config = dict(
    arch='unet',
    model='image denoising model',
    dataset='simulated grey scan slices of phantoms with and without marks',
    train_examples=245000,
    image_size=32,
    crop_scale_min=0.8,
    horizontal_flip=False,
    task='denoising',
    loss='l1',
    noise_std=0.6,
    norm='batchnorm',
    activation='silu',
    widths=[96, 192, 384],
    blocks_per_level=2,
    block='basic',
    attention=False,
    upsampling='nearest_conv',
    init='trunc_normal_002',
    residual_init='none',
    optimizer='adamw',
    lr=0.003,
    beta1=0.9,
    beta2=0.98,
    eps=1e-08,
    grad_clip=3.0,
    steps=18000,
    batch_size=96,
    epochs=7.1,
    lr_schedule='wsd',
    decay_fraction=0.4,
    final_lr_fraction=0.05,
    warmup_steps=360,
    weight_decay=0.09,
)
Rows from block 3 of a small image denoising model, named by matrix and row number. Rows with one number belong to one channel. Each number is 128 + 24 x the weight over its row's rms, rounded and kept within 0 to 255. All counts start at 0. Numbers have three digits each. After the name is the row's rms in percent of the matrix's.
After each channel's rows are labels from the 100 images, of 14976, where the channel reaches its highest value: "colour at peak" is the nearest of a few named colours to the mean colour under the peak. Only what is clearly more common there than usual is listed. The data: simulated grey scan slices of phantoms with and without marks.
# convs0: first 3x3 conv (model.enc.1.1.convs.0.weight, 192x192x3x3, each kernel summed), inputs 0-191
# convs1: second 3x3 conv (model.enc.1.1.convs.1.weight, 192x192x3x3, transposed, each kernel summed), outputs 0-191

convs0.32 120:133142133108129098135120132126126136096134131111118110163145150136107098145135127148200148132146102112148121166111096117097106142142142123136121122162140131154126135137139133106155153156132145117117151150148158152144150023146142108136132135109092174124165091118134100126113131160163125090119079130125103123093107121126121113156173164161118111150095158135168120108120170114084110158115089148165094104111130125159089161157092099088147105092104085144098120086114127122115115128132143074113102146136093165133106148133109101138099123106111116117094121112104152135130140125155144097
convs1.32 119:103109109162140151127089148154152135151143098135140174104138108135112057128118149141084146098127140084137121087112112131113112138140129107134124147103155150155106133135068126120124087132086102138103123110117121099143118064124155144087117098139103139090085160145118125141161113107119167133103146109139133108108116135137130161121114129141123134135087109093120106123109088148102144110151132155127131109114141084071072103160122104117085130155148158134117111201136099133180111150166091110155142106096075109102111143136133138122133129132088151093129106120135139107130117140148134120
colour at peak: white

convs0.64 096:162119131125097129150138135109128097129173092117144172134096140130164118125157116118156124113149100156122141129138154111133070110096100124104105107095109094168126163127125129134096128114114090149132136138159132115133118107163124148103107131141091121126158166137161130134099108144113112137145103133097132118157115100143174112124126166108149135149144179132109119077124109134135153138105130155117082124136089072143097088147178123094196145119095147132154141154063111125137137138120108126100129095122117129139069132119143075167135143137124130116139157157117103159074109109114095094
convs1.64 088:091116107112136131100111111135134141153114159148108107122107114111124135131125119159148117143133131122115167161109118125099168112146120140152147150108129152127086110076115137152115126114160141090116134147097146146119112140140120128159072091096105126131083095146113097119165168126110157092126120082131120128128122109144108160111179151124073104161116153123161157168130139107163138117105123105138105142108104213070148168096103113148074109127114114139088110127146143124104135120097118127143168129105132126091148112136103111082122134146156126152097069125128108108102138119071121131
colour at peak: white

convs0.41 088:123132060090115122095122140126150115123130135085125150117141138149144129083126157128158153073207131107097128110097110113153117133109097128113111102126135129180103099176115148104068105111115144121122117150076093135091138150111133114152169138117123076136128115125150111119122129164121128123095082148131142128096129166129151115166104128163096131152118179131123138113149135084121166107099175142109133127162114128132132174137129096126133144099114109140095127137102158123084136125142120138125089116139110133107134114156118143089103159081130168120118115126095125089137110154155158110
convs1.41 103:144106134141136115147132101117131172107147112141156135157136146088147104148131073141111143154101084126145106092134132094066095105104141119105131132145138124113132144085105113147158137127118090109116137101103138145134093124134157124095107135080137112106161153125137161149114097138137135128113130091137110168120172132176123154134112092099126105161106084111146087087088079186126152124123130112172163147139119099060116093106136133135153099161127116132102135128140131122176153110127146109149132110113117161185130166092156161179132096129124125145093134137132143136114120104129140129
colour at peak: white

convs0.175 107:095143160122128171103117128160125164164126136104109152134130125108099180091141142122073116110157152142090128100157118121082158094125126121145127118109142126172127112178121130094128169149115090148102051158064124177163150134145121135134155133147108142114162129150152124138138123155131153119130086147132127098120112142145142146150096116167121147135133129126140118109104130116120124195088124120144153113161103138126080148133137086127114123110089124151098129171102124143140125113156174140141104110146074129126109116135120161055121129144097148139136122126133170123128106152133133114
convs1.175 115:157139123118123142145146082133112122097133110143134049097128179105192111136146057093106130129123104087145130131133143116098072108097140096145091102139142131100118128097139113146121124111144162049146118151112140118137130155135137161146106115108117116144155141129096146130110145123110089132132127138137156120150151162112121101140157132120106125081126066118108109135147140148119148107126110118153133129116121149132145099074161109130144137156127070113127168104141138112165152121100137143146140126102166114177178157083133129154159171141109107121115139134121124111140138119138102153
colour at peak: black

convs0.63 085:144133099122110093114152064122129145100115130081138139151152128153115128129145150128099118110119108147106114144100110126125114119154105141125112120115111127117098111139120147139118129052140056159095115125066136144157130145152128131105119097121139133090118096108119098153114122148119108106134144103167115099060122104128149088096096096115115141118170126150132151122098127124118165151110115112106144117128152144161162118156115150097116072162101104121091088130115150131117134131147113101130107137095104056107110160120099128096126112143099130122118117116134177092137196153108146133
convs1.63 086:128193185109113100137130136122118117138124089143135133145116138142195130167110099139155123127154132112157163129157133120134135135121145112126157122161183131122133100156126124114155130097134153128102136136142144128105140143111167135175140164080080124143162122119129097125126098149165102124124122162094124164205143124111124119176125146121123138157082126116107153136135139121153149126141129153174107188123122132101155145130112112122140171119139114159148186108120120103152146134104130120159106096139157146156150115180132103123123196120168136152126140112150102148125119095121103169
colour at peak: black

convs0.180 100:131104122145129039094112132107168149088138119126108139085113137106050134089119141146123139135094107126161154132153119149116137183129110111142101112114138104142121040155105136119141122116114138104117155151117168111110125155122183081116136075086141132123102121137136141115176132153141161138112122115160132150128121135129077164141122091130150148104120166125099093115131110099126067140086144119144134099148114122118112167133137150149126145112112125119143150139143101160115112098165119108150116117118120134147157171159168145147144127127108134094114116125116134116153115108113106124
convs1.180 087:096164152123139156131157130164116104123123154170131147131130132124147137137174122095135100110135181084100138074172134144175098096127162126127085114112129145092153152156141130114125128134149171145149114119151084135166092150155119151148127143123152134155145117147095127157120097150045138112113116131125134163125091141109130121174123107152167168146081137117136167124115134135132146151157135127107130088126124097107139142108111087115127130118127080126130153116155125157155105096145144156162154084100119130155099138118080131139129108139128114162166136161118086135144114174133112100
colour at peak: black

convs0.142 093:118124107107109147128126124162137123184109150109123124086101160103133132131146102120125145179110144093158139148171113138160109145128121116093088126144138143105087144163123113141157104169100125141178140076138093133140127129098145157123155168135122145122166140134114068117142156123145187112144113122092123146127120127122139138157097115113114184149124122092112099114162104081099117134107129150144173131136108084173105105117143118134099145155113169138124117127131084133124122116130138109093089106098131116124090132109141120142085166148116119125134090120074144102097104141176083113
convs1.142 089:185133162135098119165133095113140113126164154139123108143121121168065125129103126070137136161122166164163155135110154098142115115135095087131102174122106161145123111117132179157145110115132141173137086149146129123111177111143102174105076149170157095186127111156139193083118134099145099134129153093149147114154143131132128121130138205141145151108104113125136094121098151106146165121096132156137117129107141134102101147121153100151112111129106115126136112135111119132084111128134147145103130151139143128120090132117127163129112122125157105113128133132120135112141111129096136162
colour at peak: black

convs0.13 086:119136122116079080088125145137098150107121156145114120169133155138130118105123159146155123105150095124074120087127147139098150117152132129091134140126129097135117101118130134088099129183113116089132130156146143159108134156133131162160111127102104141136125171144105131105142174175128111149099071168114150135153119146152133159170118110157130050102085161110142129159102148133161129126103174144108164138165103114146142134156189101107122166136099103105112109118125126121111114120133086120099138109088092150128121128105120115126107141127106138159135152144148140108090138116180128135
convs1.13 077:144103137139176148142133096094162147125083101090153119089143124108131130139138107112108110129138140144134126141118059150103121154124155121168112104137137138119135184114166100113147122137140108119132113128112113116088105105116133139103113094118139107130122139109120149147106165113130153111078112096143122103103099129151126118070163123170132108097195084125139148068125126135100134122156118117122096109104161136112088134092099153150114117112134102090129153104137123130102110136153092130127113122110182149163181175137139095189141102118140104093103096106105160138120143113115138143
colour at peak: white

convs0.147 066:196113138143117095141135125135128103098113092123130116158067067137126121176121139108142104127111121151156138152135132101143106129085126115166157106125102089147156152126146151125141157132108144121130166129139122095137129160119126155141151144107126110068142150128145113156144132152081118101131109123165146161098093095114102134129130109133137087165137157162124105129114151149116134149141161146135056094152089127123086123114076124102121105146100138159085095072095093160094132120159105129132109117157159140108157131104125122133135156105124113123111153129133165116135172125093116126
convs1.147 133:093162124050129160144121171135084123116134150164103158141112095129126098139113161151144113147152141102107127103137171115125136145126156151105132104131146141134119114148109140104130132147114124131122121120145098113111129116146137048117142135141123117143133037109126188125085155148130151094132111143066092137137124133147134159124127144157120153162092121108104138132101141096086117175138139121147137121089128161126130130117119123087110124051120129161131133117145123145136121122083122133130137132119112102121122099115114146126061097140151153165132098119132096150107088134116161132
colour at peak: white

convs0.177 109:124158151141117161122085110170135130157124138132166145177142132113147140168149126136173136128168166137129167145158080137112127154143174146142101162179131137142105117159122128133110125180105120064158155127102149130108145115149150147120125132136103167113158161139152126127145157156132095127158123141130159145140130130161127151174135113131122174158117165145104108106121088136127135137129171132126144111138141093147137124137148106144152171148134121140136139094127121192170139108149174139127134127065101104127123132159107107124142164139140179143170125146096152115132156150137160080
convs1.177 090:140127111121155144163141194148140116109139114153085097070150104118083176135164082127151132129101149129114128161131075110167166103114134099113113117124123140150132172118151162094086150098157099180118104127135135115141144177105103108139117114165145121168092099105125079131106143109122129138159119077107129101132139131109130146069120115095112130159108104112156138116122150102129138149122170134137120152113138135091093124127122117148076132122134078117139138154134156147113154139155122142110133104163121137097107112078112145136099133133115107161112161122107152101090109134118132139
colour at peak: black